Weights of a small segmentation model: held-out accuracy 100%.
Rows from block 7 of a small segmentation model, named by matrix and row number. Rows with one number belong to one channel. Each number is 128 + 24 x the weight over its row's rms, rounded and kept within 0 to 255. All counts start at 0. Numbers have three digits each. After the name is the row's rms in percent of the matrix's.
Before each channel's rows are labels from the 100 images, of 14848, where the channel reaches its highest value: "strongest on" is what is common among them. Only what is clearly more common there than usual is listed. The data: dashed paths with two dots that lie on the same path or on different ones.
# convs0: first 3x3 conv (model.mid.1.convs.0.weight, 128x128x3x3, standardized in use, each kernel summed), inputs 64-127
# convs1: second 3x3 conv (model.mid.1.convs.1.weight, 128x128x3x3, standardized in use, transposed, each kernel summed), outputs 64-127

strongest on: short paths
convs0.34 104:150128118170135130181135132102131085121131163112100147118150127120149099134137114141110133157120108165149141155164125151109139109140091131114148138146138154125136136152181100155154138158095156
convs1.34 110:128114112119114124086106126169148129119130126133080109192111079060167173130121163068127121109120069146118103151141115127133122161124111147149142115161132121117119131112116205108119077119145150

strongest on: short paths
convs0.45 105:138144144152142108131089110141109146140096125173141137147127129155129136141114096143113156137142158177121147118135141112148155107094162119115120141154132139148107162146157143150148141138139121
convs1.45 092:151106139132132153123122115157125113134139099147131094105155138141137119159146140150150113149117153092166158110179118155140130149100116084119114114102136088137129163142096087132127138118100164

strongest on: short paths
convs0.106 092:113113160136104127132182114118147094101104144120125148098142129114131125130149174112138169142155108137109151099084147130058081129150120141164154104130147160125146169177143123133094121148127110
convs1.106 072:136118167071135063137144152104117151147134096126129174119165144126112097110144125136139143139116146113113121064060146126128109101141162111150117158136121093119127080148122103160134141184129104

strongest on: short paths
convs0.101 081:134107155131136098139109141092139103118119174131123121138119140138141111145106182146149168134139140121130131148145125145104143114146129139096099136119157175116145122127164132137122127179156148
convs1.101 060:141131113115126131152153148103089134132130145130179148105115144160107086097107104130133153157153150150168123127152138102156143161169127123079119133110099085117102089155157118124138129132115092

strongest on: short paths
convs0.113 128:151122141144136125128098130104102100069125146092135134142139157133139140168134178129127177158111136141129131129111104116123125152110137148102145160160127158142124160145125136133144139161154153
convs1.113 187:173111171125103096150131101065152123155115104102121135097146143164136096142155136144133155124099162119154111090132134160126176132109100095135099122139094083153122116113079105127154144148117101

strongest on: many distractors
convs0.67 074:137108120139139101119098170152138099162085153118135096154123165131151145117127155128118126113118142178133102140100153125139155187127133119122137220110126097105126132137152120154131134123109151
convs1.67 089:150175134112147098127085147069115133085140144109127161102112157158125110126114119163125112151126152141114124118127123111099090113116137104139166154071119117147180147152164107164143149146113110

strongest on: short paths
convs0.107 067:128136138135124145147120102108126143102100124128126141153135139144121150153151159145153157147140138149121104106131128088102117086114140140201127111135095120177117152108109136122160113111156105
convs1.107 075:107123164141109112140119135117150126130085105135171130081110175124095077121128128178105105093116190100106118124093122111109151129138097132153146113160129147129138158123144095121125173157111115

strongest on: many distractors
convs0.57 119:078101099130109103125147151151135074143092144123118110123092119107125115129134145106118142119144094141116146141083146118108116137186108127150135082103151109123120101156131090115116139121113120
convs1.57 064:166166129124140152102143156106122098122099145091143142131113117135137148151100147118102099136116097125124129088142119144071126107112158126124159140078109138120116157125110137111164108133107137

strongest on: short paths
convs0.123 077:122117134134145152154099143120103111131136135117140146141155123151149146129129131133131134157140147157119127162123147117116117091139153134109171162148113133153096098157161157135149143154156171
convs1.123 046:152139194135133112154125107125096128150156166089174101135156117088134100151170116116127169149119119121147139120093114123145099130075137117123121158131112125129139074141142150131145119139087156

strongest on: short paths
convs0.17 088:138117132081156142149091122124077141115081153108144116137127125136133131097129162133138119183145139091098088135164134096121177097153153151157156063135107144136110154140159146168090132119103164
convs1.17 127:121141140112085159105136136156138138149107105138102135122184159158093116119159097149126122116125175138117178127140171139094102122145174118147133141092093096172159089111110090179099138129113182

strongest on: short paths
convs0.26 093:117125142130117103149119122090122172035153148143117160150151133139135123176148167142138177142079138115129137127130130127140133129125084142092119140131140160159108142151114121119157122117150119
convs1.26 146:096119155150159130117120107107095069153122150129191117108133159152097111123133126137104107133096149144120185171149073098140116109133120142138106116130129149116176124163126097119162135087109133

strongest on: short paths
convs0.114 075:127108138112139112162140148124126130111080156115128119120125146141129108130117158107127151163133120154125148147131133142090139146124142096091127125125157157150123133145145124129118126142149165
convs1.114 076:108143142136094109094127161118174121124081102138148147115123161120100080104141176151123144097113165146095133128149137105121152128125171154183146081154104117140111082100117113135110142136127141

strongest on: short paths
convs0.94 092:185129128108116141122120120133114109136133150102110120109099098126117145149156128108128115120135122119177127171151125140113163125158127147102122137107095129116109118069170147121172069153196179
convs1.94 072:094115133132139120173141108078103147188138097159089175124157134126151141125142082118164117159110105088106122111125104157173133134130135142125131107151173123146125126144134121136106153122125112

strongest on: short paths
convs0.117 118:131146157153118139154110160126126117111113169130147153128143145152149114130131145150077110109109153152138118147204098148144123083166119091063107171116103105118141114107160141114133124114120145
convs1.117 159:111129139136117112102143161097169147129138093160128119119123147148116113106134177146131136101107143108105125104138128106127149121112156085170154139110123147125100117137139103112126153173100154

strongest on: short paths
convs0.104 107:134160170200157108153100152125134112144129140129140128147144150139142145144143164148153164150118157149132138150133101140144166155133076133120112145143173132117099138139124152142141134166137129
convs1.104 165:115142137098189104116106143089086117113144145128144154108127163180127112108107133148125098145109150168120165141120104061135098102141140113129141130117135156122169118170178077139135149102115110